{"dataset": "two synthetic voices taking turns or overlapping, over music, noise or silence", "train_examples": 26041, "encoder_layers": 12, "loss": "mse", "decoder_activation": "relu", "decoder_blocks_per_level": 1, "beta2": 0.95, "batch_size": 192, "weight_decay": 0.1}
Rows from block 3 of the encoder of a small waveform VQ-VAE, named by matrix and row number. Rows with one number belong to one neuron. Each number is 50 + 10 x the weight over its row's rms, rounded and kept within 0 to 99. All counts start at 0. After the name is the row's rms in percent of the matrix's.
After each neuron's rows are labels from the 100 clips, of 14976, where the neuron reaches its largest size: "loudest" is the band of the loudest frequency at the time of the peak; "lies over" is the class under the peak. Only what is clearly more common there than usual is listed. The data: two synthetic voices taking turns or overlapping, over music, noise or silence.
# u: gMLP up (value half) (encoder.blocks.3.mixer.u.weight, 336x256), inputs 86-171
# v: gMLP up (gate half) (encoder.blocks.3.mixer.v.weight, 336x256), inputs 86-171
# out: gMLP down (encoder.blocks.3.mixer.out.weight, 256x336, transposed), outputs 86-171

u.41 100:34 53 57 45 47 33 57 45 48 61 61 42 76 41 46 65 54 41 58 42 73 51 45 51 45 50 48 44 37 36 42 29 72 52 66 46 55 47 52 51 59 44 58 56 36 48 64 39 61 62 45 61 52 51 54 73 51 46 53 65 45 41 47 48 55 63 71 57 57 51 62 47 47 53 42 56 37 54 45 58 50 54 55 43 54 56
v.41 119:40 41 40 55 40 46 40 28 48 41 40 28 59 46 46 52 50 59 46 32 41 41 44 38 61 34 67 49 39 64 46 50 58 35 51 60 45 42 46 57 32 60 33 39 50 64 45 34 45 49 45 48 34 36 58 54 70 66 62 43 46 54 47 64 44 33 42 46 59 60 44 40 67 34 57 46 33 37 70 40 55 41 38 55 59 57
out.41 089:46 57 40 67 64 53 52 63 52 55 71 52 67 51 56 55 46 40 37 66 37 42 45 55 48 33 49 57 63 40 39 47 65 54 39 54 52 57 63 66 42 39 65 58 59 56 52 38 50 41 51 53 47 51 40 32 55 50 46 38 67 45 53 68 36 53 51 42 41 44 46 48 52 51 48 51 42 53 59 50 47 38 46 40 55 61
loudest: 500 to 1000 Hz
lies over: child-like voice

u.154 098:59 43 58 41 63 45 54 37 56 44 67 43 59 42 51 45 43 39 39 53 58 48 52 46 56 41 49 31 58 53 44 57 54 49 58 36 60 45 40 55 56 44 50 40 56 49 64 53 44 43 42 55 37 47 50 42 69 69 53 42 30 45 52 32 62 59 46 43 71 50 46 43 54 51 33 42 41 33 66 53 48 37 53 38 60 62
v.154 143:52 47 52 59 39 58 51 59 50 34 40 51 55 76 41 41 52 60 32 49 61 40 55 55 54 47 64 63 47 47 49 48 48 43 40 43 44 56 48 50 47 59 50 42 27 53 61 35 39 56 52 56 48 44 60 58 51 53 42 57 50 61 62 63 59 47 52 45 52 45 53 42 46 51 69 44 47 41 52 44 47 43 46 64 45 48
out.154 092:27 54 44 53 62 48 51 45 58 49 44 61 51 36 65 55 36 51 48 43 42 59 54 64 46 48 48 40 55 57 44 55 64 54 58 45 64 33 58 54 41 58 46 63 64 39 56 50 54 41 32 43 51 52 47 45 54 61 50 47 52 39 41 55 37 40 39 62 50 80 54 60 65 38 49 42 61 52 42 47 58 81 53 50 43 54
loudest: 500 to 1000 Hz
lies over: child-like voice

u.180 091:49 34 63 39 46 41 69 52 64 47 50 46 51 42 46 52 56 48 63 70 50 43 67 50 55 46 43 64 32 58 57 43 48 60 57 25 59 52 46 47 39 59 49 39 50 59 63 35 41 44 62 64 48 44 53 58 54 48 45 34 44 63 52 57 60 35 62 41 53 60 15 41 64 53 41 57 48 51 49 53 42 33 36 36 45 54
v.180 097:48 38 56 50 53 41 44 45 64 44 58 50 53 45 49 51 40 39 35 56 53 24 46 27 51 42 57 49 37 54 51 51 54 50 51 48 46 45 44 55 33 50 41 39 59 56 64 31 45 43 52 41 61 44 58 37 70 76 44 37 34 51 63 54 52 43 48 32 71 49 34 54 63 54 48 60 44 39 61 47 42 52 60 44 51 52
out.180 093:50 48 41 56 54 49 49 49 52 40 52 37 48 41 50 63 49 15 45 57 37 41 47 25 49 47 55 35 62 47 37 37 72 51 36 65 37 54 55 53 37 47 47 50 61 58 40 63 60 44 51 42 49 66 35 53 57 43 58 45 47 54 58 51 39 57 72 61 53 71 49 65 54 35 41 55 57 62 59 56 40 59 51 28 56 59
loudest: 4000 to 8000 Hz; 2000 to 4000 Hz
lies over: no speech

u.82 102:26 33 62 44 48 45 53 56 64 62 44 43 68 34 63 60 45 54 45 40 64 55 53 46 57 34 45 39 39 63 55 55 62 44 54 45 53 46 46 46 50 47 41 44 66 50 64 43 50 49 37 58 40 40 48 57 52 57 56 48 19 43 55 42 66 38 45 53 72 39 55 53 57 57 51 55 56 43 61 51 55 49 37 43 58 47
v.82 145:42 51 53 63 31 58 55 46 57 41 30 56 45 64 43 38 49 57 57 55 61 35 42 61 62 49 57 57 44 58 57 57 34 44 41 50 38 53 40 52 45 57 36 32 42 57 62 42 39 60 54 56 46 32 64 69 49 46 46 51 40 52 50 59 53 53 43 43 52 42 58 37 50 43 64 39 55 45 56 41 48 32 48 69 42 46
out.82 082:62 64 43 55 48 58 37 57 57 60 68 53 49 40 45 52 56 49 46 72 34 34 47 40 47 54 48 67 44 50 46 60 54 41 61 46 61 70 53 52 39 55 49 45 54 61 44 45 59 43 58 37 61 54 41 45 53 49 28 46 53 64 66 46 42 39 55 52 43 62 44 53 57 39 47 64 55 37 57 74 58 34 58 42 68 40
loudest: 500 to 1000 Hz
lies over: child-like voice

u.253 099:46 43 50 50 56 44 67 50 45 64 69 38 56 47 42 56 61 28 51 49 42 56 44 60 44 38 44 46 48 51 37 47 47 50 77 38 71 55 59 44 54 47 59 52 60 79 56 47 63 37 55 71 34 68 35 57 65 43 47 50 41 47 41 53 60 45 56 37 39 59 45 50 60 48 42 49 44 44 47 68 63 52 71 31 51 50
v.253 101:38 49 51 49 50 55 61 40 52 65 63 37 51 36 44 60 50 37 49 40 47 50 55 51 51 54 50 36 43 55 45 62 57 64 64 62 52 47 52 57 36 43 58 40 57 52 57 42 57 37 40 46 47 66 53 51 62 53 57 28 50 50 43 44 49 42 59 32 52 62 55 57 67 46 41 59 27 34 51 49 55 60 46 37 57 46
out.253 106:60 68 44 69 51 50 43 60 33 44 52 48 55 59 47 48 68 58 36 69 28 34 43 57 44 58 55 60 54 61 43 50 58 42 21 79 38 41 56 58 52 48 37 50 39 44 33 73 59 44 39 47 45 70 49 51 48 42 48 39 62 52 50 43 40 66 54 60 39 43 32 58 60 47 59 59 52 74 53 61 48 45 58 48 50 63
loudest: 4000 to 8000 Hz
lies over: no speech

u.243 091:47 47 45 59 49 50 54 35 60 33 40 39 55 61 40 50 57 68 47 53 43 43 58 51 48 48 67 48 41 61 46 52 29 63 45 58 58 45 52 66 42 60 54 44 32 60 55 47 36 63 68 70 40 50 48 63 68 67 68 63 48 56 44 58 60 38 38 35 58 67 34 30 63 53 59 38 44 50 74 46 33 34 47 61 44 67
v.243 088:40 50 52 55 41 58 49 53 68 60 56 45 58 43 63 40 37 45 42 67 58 36 46 50 40 41 40 56 40 38 62 48 54 51 61 32 43 60 42 38 39 42 53 56 66 43 57 41 38 44 64 51 60 50 55 43 45 50 45 40 39 50 56 61 43 36 46 47 52 44 41 44 36 49 65 80 48 43 52 67 65 46 62 50 57 40
out.243 096:42 52 44 42 46 40 51 65 47 51 35 58 41 40 37 49 41 58 60 42 58 38 62 43 51 58 62 63 41 38 64 42 49 39 40 63 41 36 45 51 49 43 29 54 46 34 42 52 52 48 52 48 58 48 36 64 38 37 52 57 66 41 49 64 40 58 69 62 42 43 58 51 55 44 39 52 67 58 43 44 42 56 51 49 44 49
loudest: 500 to 1000 Hz
lies over: low voice

u.22 105:46 42 37 47 31 50 31 34 71 48 38 39 51 31 59 51 61 67 50 57 48 59 52 28 48 35 63 44 50 58 50 60 51 46 55 49 36 43 34 56 39 46 46 60 48 51 55 26 39 46 37 43 53 46 56 44 49 51 34 45 56 52 55 53 40 39 38 36 50 63 47 33 39 42 58 61 53 52 53 38 65 40 23 53 61 51
v.22 069:47 33 60 35 47 38 55 52 61 42 38 64 63 45 54 61 39 32 39 49 77 39 58 51 57 57 47 46 39 47 38 55 56 35 61 56 43 46 51 46 53 63 42 47 43 35 59 58 59 44 38 63 55 41 42 48 35 64 49 37 40 43 46 48 39 47 65 45 62 31 60 45 56 61 49 58 51 41 48 48 48 61 38 30 53 42
out.22 105:62 52 43 66 70 61 61 61 38 61 56 40 44 60 39 59 58 27 54 48 53 53 48 51 37 57 48 56 70 48 34 36 51 49 53 51 54 50 65 50 68 47 66 49 49 57 46 51 67 50 60 56 52 60 27 47 57 43 68 45 61 51 44 66 48 55 52 52 54 51 62 54 45 54 51 44 37 58 47 58 50 43 72 43 47 60
loudest: 4000 to 8000 Hz; 2000 to 4000 Hz
lies over: no speech

u.99 099:55 32 46 45 58 67 48 31 61 56 58 49 51 49 57 48 45 70 46 53 45 50 48 34 47 23 61 60 51 56 54 57 48 50 52 57 46 45 42 60 39 49 37 60 46 45 50 38 27 35 46 37 49 43 54 29 57 51 40 54 48 68 58 56 39 34 32 36 47 64 31 49 41 50 55 57 33 32 60 49 63 47 49 52 64 42
v.99 094:44 34 45 53 41 50 58 60 57 48 53 35 62 63 46 28 61 53 39 45 47 26 42 44 46 48 66 51 42 60 45 54 60 43 63 55 53 44 58 62 41 55 51 34 44 63 49 35 44 42 48 51 36 46 45 60 72 62 50 44 43 55 48 47 55 38 35 27 64 61 43 35 61 42 50 53 24 39 67 42 44 32 54 43 64 56
out.99 099:63 65 50 70 69 49 60 66 40 58 53 41 43 66 41 61 54 35 46 49 56 42 52 50 51 58 49 51 67 47 32 42 54 56 34 56 51 53 65 54 75 45 65 56 46 57 41 57 66 54 62 58 48 66 36 37 57 45 69 37 57 53 49 61 47 52 51 45 50 53 64 52 41 53 50 47 43 61 53 56 44 51 59 63 43 68
loudest: 4000 to 8000 Hz
lies over: no speech

u.131 093:66 59 49 45 54 44 61 53 68 39 60 51 57 43 49 54 47 50 44 51 62 37 47 25 63 45 60 57 46 63 55 37 41 60 62 58 64 47 46 50 54 52 49 48 54 62 52 42 42 55 54 59 31 37 38 39 72 60 54 48 38 59 51 56 63 32 55 29 76 55 54 38 61 55 39 48 42 34 60 46 42 52 43 37 39 53
v.131 096:47 50 57 45 50 56 51 58 62 59 64 54 58 41 67 36 38 48 32 61 54 46 47 48 41 34 57 53 38 38 56 64 57 55 56 26 48 58 55 32 43 36 53 57 67 41 64 29 42 29 46 33 59 48 47 29 47 55 38 37 39 38 55 44 49 42 52 46 54 63 41 54 53 56 64 61 52 44 52 66 52 65 61 35 55 44
out.131 093:49 55 31 43 49 36 52 60 58 54 39 45 50 45 43 54 38 32 60 51 39 42 64 51 54 56 62 50 55 43 49 44 65 53 44 65 45 45 50 55 43 41 35 68 59 45 46 57 63 54 53 50 56 45 41 69 32 45 64 50 62 25 49 72 38 52 78 64 40 55 55 57 48 41 46 47 66 67 49 47 37 69 39 33 42 58
loudest: 2000 to 4000 Hz; 4000 to 8000 Hz
lies over: no speech

u.229 115:50 38 66 51 41 68 39 48 48 45 56 61 47 48 61 39 59 72 42 72 56 56 47 52 47 48 60 59 45 50 60 70 48 42 63 44 38 54 29 48 35 36 45 39 39 43 49 37 43 47 61 41 55 43 60 43 58 52 27 47 54 65 61 27 46 54 40 44 40 51 38 39 52 54 68 65 41 44 46 58 53 31 47 55 56 39
v.229 081:53 43 43 44 53 47 50 64 63 47 49 59 59 52 65 68 41 40 68 52 59 52 61 44 61 50 46 36 49 46 45 43 70 38 41 54 63 48 50 58 54 51 48 58 62 38 49 60 56 44 45 59 69 55 35 21 47 44 56 39 53 28 34 38 55 49 63 40 49 42 75 57 46 62 44 53 54 54 62 53 55 67 40 56 46 57
out.229 119:48 59 37 60 51 47 37 38 41 55 52 38 48 60 50 46 52 38 54 43 23 43 41 49 51 48 56 39 53 68 45 48 61 38 50 53 28 45 59 55 50 49 51 55 50 60 36 67 63 43 41 41 38 81 51 51 67 43 56 38 60 48 42 54 52 61 46 36 58 56 55 58 65 44 59 47 40 56 65 48 42 47 65 41 53 60
loudest: 4000 to 8000 Hz; 2000 to 4000 Hz
lies over: no speech

u.120 091:55 29 47 48 59 53 53 52 47 50 55 59 54 58 42 68 48 45 48 70 35 36 55 47 51 43 28 53 37 52 68 53 49 46 56 42 52 55 40 37 47 50 50 59 53 59 54 39 53 45 57 47 54 48 41 58 57 53 46 44 31 51 61 49 46 46 63 37 47 40 52 62 45 45 46 63 45 33 48 63 68 52 69 43 43 34
v.120 094:63 60 58 56 52 65 34 48 43 65 71 44 46 38 52 56 37 44 41 53 47 47 41 44 42 55 45 46 45 36 75 59 59 54 45 33 41 62 54 41 40 46 59 47 84 51 51 39 59 30 53 42 47 41 63 17 43 48 37 30 50 47 44 69 42 52 37 48 45 58 40 59 48 46 54 64 55 40 52 53 57 54 68 42 47 40
out.120 106:60 61 46 61 55 49 40 52 41 52 74 42 45 64 37 54 55 29 40 65 41 55 43 35 43 53 40 48 72 48 23 50 59 60 34 52 34 56 58 48 47 46 52 58 54 48 42 58 60 54 47 48 52 57 38 41 45 44 53 28 43 52 63 56 36 57 59 51 43 54 63 64 38 38 59 66 44 56 64 56 61 59 53 50 50 59
loudest: 4000 to 8000 Hz; 2000 to 4000 Hz
lies over: no speech

u.310 097:49 54 44 42 58 44 44 49 53 60 59 57 61 32 69 69 56 60 70 33 54 56 64 52 43 43 43 36 59 53 49 39 53 48 58 53 65 50 42 40 58 44 41 55 42 60 39 50 58 55 43 62 49 38 46 47 52 49 63 81 56 44 37 51 39 36 49 59 48 49 45 46 42 56 37 39 42 49 42 41 45 55 54 51 51 56
v.310 110:48 51 44 63 55 52 39 59 38 46 44 48 40 83 36 43 28 64 36 59 56 56 41 56 44 55 48 51 58 34 58 56 66 45 27 43 26 68 50 53 49 42 49 67 47 48 51 39 55 36 54 42 59 58 57 46 34 49 46 33 61 40 66 69 41 57 50 49 46 43 44 54 33 44 73 56 61 59 42 48 57 37 63 61 51 39
out.310 083:61 66 56 49 65 47 41 56 54 32 45 44 39 62 65 54 57 30 41 36 47 54 51 51 58 57 51 63 67 52 31 40 59 49 49 56 59 36 50 51 59 44 58 56 56 36 43 66 52 56 53 46 55 54 34 42 43 53 65 36 56 58 45 52 57 70 52 53 53 42 48 57 45 33 59 39 46 55 58 42 57 57 45 39 37 73
loudest: 500 to 1000 Hz
lies over: child-like voice

u.80 106:38 43 60 39 52 44 46 56 60 46 41 44 65 63 61 41 64 50 58 65 58 38 41 52 68 44 54 51 37 74 45 56 35 47 55 63 76 47 56 54 39 73 35 46 63 52 45 50 51 53 49 50 44 53 40 58 58 54 51 45 56 54 46 49 58 41 47 48 68 59 56 41 79 55 58 48 37 54 57 62 40 52 41 59 54 56
v.80 072:48 39 50 65 38 40 52 34 69 58 47 57 45 58 56 58 57 50 50 51 59 38 38 32 65 58 52 53 36 65 44 51 53 45 48 45 70 53 44 55 37 68 51 32 57 56 49 46 45 58 44 46 36 54 46 37 66 87 50 29 49 51 69 59 58 42 40 44 59 57 65 49 56 28 52 52 31 44 64 58 44 64 40 50 37 54
out.80 106:53 58 44 44 43 56 54 58 53 49 46 47 48 33 64 58 37 31 54 36 45 57 68 44 45 54 57 37 41 52 59 42 42 36 55 46 53 42 58 50 70 50 33 61 75 49 52 67 53 57 45 46 48 44 48 65 38 42 70 53 48 49 21 51 56 36 60 49 52 52 65 51 44 53 51 43 55 59 44 52 39 45 50 46 49 54
loudest: 500 to 1000 Hz
lies over: low voice; deep voice

u.27 098:34 32 39 35 50 47 43 40 53 37 39 48 51 38 65 42 55 56 63 44 54 42 47 21 59 47 65 50 33 47 44 70 55 49 52 51 51 34 36 48 52 56 49 46 50 59 46 29 38 51 39 41 40 41 59 49 55 51 47 58 45 52 61 43 57 45 63 34 65 46 40 39 55 38 57 47 58 51 62 47 43 45 35 48 41 63
v.27 093:40 50 49 55 43 49 53 51 56 49 48 60 59 36 58 37 38 50 43 41 48 31 55 52 64 41 62 35 30 65 56 50 55 39 64 57 59 34 58 56 47 55 39 39 59 33 59 44 53 57 33 45 31 57 52 55 63 71 56 40 33 48 47 47 67 40 28 42 78 39 48 49 65 58 53 55 36 44 55 47 48 44 38 40 50 53
out.27 094:65 71 53 63 54 60 50 58 43 57 64 42 31 57 49 58 41 25 44 47 46 40 44 32 40 59 47 51 63 69 46 36 40 43 51 46 42 56 62 46 61 25 47 46 58 49 41 69 56 42 57 51 37 68 27 46 63 30 57 44 57 63 34 60 51 55 55 56 59 49 61 56 59 45 42 50 51 53 65 58 61 43 69 38 42 57
loudest: 500 to 1000 Hz
lies over: deep voice

u.151 097:57 32 55 46 62 51 47 43 67 44 57 52 63 33 74 48 62 38 50 65 60 49 48 34 55 41 39 47 56 57 43 55 53 49 57 46 59 56 39 48 45 46 42 50 56 67 50 51 39 55 44 59 35 48 55 47 56 64 50 51 27 55 57 44 60 44 60 32 72 47 53 49 59 48 45 43 41 43 65 42 41 53 28 53 53 53
v.151 150:52 48 55 64 34 59 52 55 54 45 34 51 53 68 39 35 49 64 39 61 52 31 45 58 51 46 57 65 38 49 60 56 36 43 39 43 33 54 42 48 50 50 39 39 35 46 57 41 37 57 53 57 49 39 64 62 44 45 42 48 44 59 54 59 53 48 45 46 53 42 53 44 46 49 64 45 52 42 50 50 57 39 52 66 48 46
out.151 081:42 52 47 42 60 46 36 52 52 37 39 46 45 50 51 43 45 42 43 40 56 49 49 45 59 53 66 53 56 51 32 58 62 60 35 68 41 23 61 51 43 43 65 53 51 55 46 57 49 50 45 61 39 47 34 54 52 51 69 26 40 42 51 49 56 52 41 44 55 64 42 44 63 45 67 45 52 53 62 36 54 51 46 59 46 64
loudest: 500 to 1000 Hz
lies over: child-like voice

u.75 086:63 46 40 45 61 46 50 43 66 38 49 40 59 42 38 55 59 62 46 61 70 20 58 36 35 45 48 56 27 60 51 31 59 45 57 42 51 44 49 33 52 45 70 56 49 61 52 45 41 48 43 62 47 36 53 55 74 55 53 57 37 57 50 64 63 47 48 44 70 38 55 50 66 66 41 62 46 47 55 59 52 45 59 45 44 30
v.75 099:55 45 50 58 49 68 50 32 38 64 67 45 49 36 70 54 48 32 53 41 40 43 33 43 45 30 54 32 46 51 58 69 60 51 70 39 44 54 49 57 45 29 54 38 59 49 52 36 51 25 52 48 37 57 58 35 73 43 51 48 48 42 32 48 55 42 52 37 51 55 44 53 59 40 40 40 33 26 52 45 63 37 60 37 56 52
out.75 076:56 57 59 46 55 53 55 47 67 51 58 45 47 58 52 47 54 33 57 70 39 56 38 43 40 65 51 73 62 54 39 74 48 55 45 36 51 63 47 44 35 46 59 57 48 52 46 53 50 48 58 53 55 43 43 62 44 51 30 56 52 51 52 72 29 77 61 36 34 64 37 46 49 41 63 47 53 58 58 60 65 38 53 47 37 59
loudest: 500 to 1000 Hz
lies over: child-like voice

u.182 102:39 45 61 44 43 61 48 52 55 40 45 49 63 54 60 42 57 57 60 54 58 43 42 54 36 58 56 42 35 67 57 49 34 36 60 41 59 51 52 56 60 54 33 33 38 64 52 49 43 63 57 67 49 43 62 64 54 48 41 54 51 37 38 59 54 41 44 62 62 46 51 46 74 57 51 32 39 49 59 65 44 48 47 59 52 59
v.182 073:48 29 37 47 47 47 50 46 53 56 50 47 74 43 63 43 46 57 50 52 63 31 64 44 63 39 60 32 35 67 21 49 52 37 63 54 44 35 51 53 49 63 58 38 50 41 48 56 47 49 41 56 49 49 41 43 61 74 51 36 43 49 67 40 58 36 41 48 76 55 51 38 58 62 56 61 50 28 49 55 47 53 41 39 57 46
out.182 107:53 55 44 56 42 52 46 61 37 46 39 40 48 46 58 51 47 32 53 49 45 59 53 31 55 54 50 43 53 48 45 38 53 38 52 58 41 42 63 56 55 40 44 60 70 50 30 77 58 42 47 34 47 62 45 68 44 36 62 45 51 56 37 34 50 57 57 53 52 59 55 62 55 30 52 44 65 63 58 69 55 44 55 30 51 54
loudest: 500 to 1000 Hz
lies over: low voice; deep voice

u.106 104:46 39 41 46 40 48 37 32 48 44 44 43 53 33 59 50 65 62 57 47 51 59 49 35 51 43 52 52 34 55 51 60 42 38 43 54 37 41 38 53 25 43 36 54 36 44 46 42 50 55 43 38 44 37 59 46 57 51 46 48 58 70 38 51 43 60 48 33 43 59 50 31 54 45 57 50 65 51 59 32 57 48 44 43 52 55
v.106 086:42 60 34 48 63 56 46 45 61 64 57 43 74 49 54 59 48 50 58 44 61 38 49 50 52 45 60 46 47 44 49 37 64 38 68 40 65 41 52 67 62 56 63 49 42 53 55 29 48 30 43 63 45 53 51 42 62 63 52 52 39 36 38 59 50 40 36 37 63 39 71 51 46 47 53 50 41 39 44 44 47 67 48 33 48 50
out.106 103:60 50 50 52 62 68 66 68 41 52 57 46 48 57 45 56 76 37 50 61 59 51 55 50 38 56 46 57 64 44 32 51 43 47 57 38 58 50 73 47 64 49 71 57 54 44 58 52 66 55 63 68 51 49 41 61 46 45 54 56 59 46 47 62 45 65 56 46 45 52 59 56 38 65 54 47 32 56 43 67 68 26 64 57 48 52
loudest: 500 to 1000 Hz
lies over: low voice

u.210 099:49 37 56 39 48 56 54 35 46 56 61 38 62 29 62 54 51 64 53 56 63 48 57 44 42 42 57 39 41 51 65 38 64 42 49 41 63 52 50 53 41 35 40 59 49 41 64 33 49 45 42 55 37 32 48 29 38 45 52 58 34 40 44 36 61 51 57 59 65 51 44 40 42 62 42 55 47 24 49 51 54 36 53 59 55 40
v.210 081:62 51 58 64 49 38 67 45 57 47 51 49 46 46 36 56 57 41 55 37 44 59 60 54 67 62 44 37 46 71 35 37 47 58 48 59 68 61 47 58 51 72 60 30 40 56 50 61 39 53 41 61 35 44 54 59 62 62 68 53 42 58 51 56 71 38 41 48 56 65 71 50 59 51 47 48 39 58 58 47 37 65 35 54 40 61
out.210 090:47 60 38 63 47 53 57 36 53 47 31 54 54 40 47 61 52 66 54 36 38 55 62 69 56 58 63 48 46 63 76 39 51 40 69 43 66 49 58 55 56 65 40 55 62 61 60 45 56 55 43 51 42 44 63 62 46 53 56 41 48 62 33 87 48 47 48 49 61 58 60 65 60 38 59 41 45 58 50 63 44 47 56 54 46 59
loudest: 500 to 1000 Hz
lies over: high voice

u.17 092:45 60 26 53 48 52 52 47 58 50 42 53 51 51 53 67 54 53 48 37 79 31 57 57 51 34 62 53 41 31 61 43 63 45 42 32 39 36 47 57 52 39 65 61 45 46 62 51 55 60 45 52 56 38 26 43 39 55 44 61 36 33 45 46 45 51 53 64 68 44 63 49 36 54 50 36 58 64 35 46 58 58 52 65 55 55
v.17 097:37 37 52 55 48 65 56 34 43 57 62 51 44 45 72 41 44 44 36 35 49 50 38 39 57 24 60 35 50 52 45 64 59 45 59 44 41 46 53 60 39 39 50 41 59 57 50 43 46 27 34 39 34 57 53 40 72 53 41 41 53 42 47 53 53 40 44 34 55 67 36 56 63 37 42 49 44 28 73 47 65 56 49 41 46 49
out.17 077:37 47 40 63 42 50 41 52 40 55 55 63 53 51 35 35 52 60 48 67 38 65 55 51 57 43 50 42 66 53 58 63 62 48 52 61 38 65 31 48 45 59 36 58 49 38 40 59 43 32 52 49 54 58 61 37 53 49 39 39 60 43 67 53 48 69 51 48 35 39 50 66 39 50 50 63 55 60 44 54 49 57 51 29 37 52
loudest: 500 to 1000 Hz
lies over: child-like voice

u.62 101:47 39 45 61 53 61 39 39 50 64 44 48 60 53 50 25 54 55 43 61 52 52 45 51 47 38 60 63 55 52 51 57 52 56 46 44 41 54 50 58 40 43 59 40 52 48 53 42 36 31 50 43 54 49 65 38 62 53 35 51 60 56 66 38 40 49 30 29 50 56 37 43 58 59 58 50 38 19 52 54 56 35 58 62 61 45
v.62 087:53 35 61 59 38 61 60 53 66 52 53 56 53 51 49 51 42 40 32 47 48 27 43 52 52 46 60 49 33 57 54 47 56 60 70 41 67 51 46 42 39 62 67 37 57 63 52 22 51 36 54 46 46 62 41 46 66 65 49 36 35 42 57 53 68 37 61 36 73 50 41 43 60 56 42 41 30 33 58 53 45 53 61 33 62 47
out.62 094:59 65 35 67 67 49 46 52 47 50 51 54 52 58 45 67 52 31 39 44 40 34 52 51 57 59 44 45 66 52 33 48 61 44 30 57 57 51 58 62 57 62 59 58 63 61 44 55 67 39 49 53 54 62 37 40 58 48 61 15 47 51 45 73 46 50 54 60 50 52 65 55 57 43 49 38 42 64 62 50 43 61 50 52 44 67
loudest: 4000 to 8000 Hz; 2000 to 4000 Hz
lies over: no speech

u.208 100:56 34 46 29 50 44 36 51 74 33 31 54 52 38 68 52 49 47 62 49 65 51 65 32 56 49 52 40 50 66 66 50 57 46 63 48 58 46 40 58 45 61 43 55 52 55 56 41 51 47 32 52 50 57 41 45 64 66 55 46 49 50 43 50 49 43 59 52 48 54 47 30 65 42 54 45 57 47 65 50 36 43 34 40 47 45
v.208 084:52 41 51 65 44 53 42 56 51 62 60 49 50 57 37 35 43 49 23 64 46 54 45 49 47 43 53 52 56 54 60 55 57 26 40 39 39 66 65 43 46 47 49 66 55 49 42 50 53 26 37 38 54 54 56 33 39 36 42 34 56 35 53 67 40 41 41 50 39 49 45 64 42 52 56 64 41 51 47 57 57 49 56 50 59 30
out.208 085:55 70 43 81 55 60 53 56 38 55 50 50 36 64 47 45 51 47 44 47 33 62 33 59 55 50 49 45 72 56 67 42 52 42 56 38 47 67 53 45 56 45 57 58 54 47 54 65 48 48 46 48 56 63 44 54 49 42 45 41 59 43 50 64 39 62 35 51 55 43 64 77 48 33 57 43 39 56 60 56 59 59 62 50 38 34
loudest: 500 to 1000 Hz
lies over: child-like voice

u.135 097:58 28 49 48 54 60 39 18 62 51 53 50 63 39 56 45 64 60 41 57 42 38 52 33 57 44 58 60 34 50 56 65 44 56 48 47 52 53 36 54 35 39 48 37 42 49 55 40 41 44 53 44 35 40 74 44 65 57 43 41 52 60 68 50 40 38 57 31 43 63 41 33 58 57 42 61 44 26 59 43 49 40 45 48 59 47
v.135 082:47 55 56 70 52 56 56 51 53 49 46 54 49 59 34 57 31 51 30 49 56 18 44 48 72 65 58 42 40 45 46 53 56 48 43 44 44 39 54 51 45 54 59 40 59 41 51 28 56 29 50 51 46 70 47 48 68 66 53 28 40 54 69 54 42 33 51 45 68 64 32 53 55 41 60 64 42 39 65 57 50 54 55 36 39 61
out.135 102:59 63 37 66 69 58 46 52 50 65 66 44 50 48 49 69 50 19 55 56 42 45 48 44 39 56 46 42 59 51 34 52 60 50 48 57 53 50 60 54 63 48 60 62 69 57 38 62 66 41 52 48 49 61 41 40 54 38 54 42 47 45 41 61 39 51 63 53 44 70 62 71 56 36 42 50 51 60 60 64 54 53 61 41 49 55
loudest: 4000 to 8000 Hz; 2000 to 4000 Hz
lies over: no speech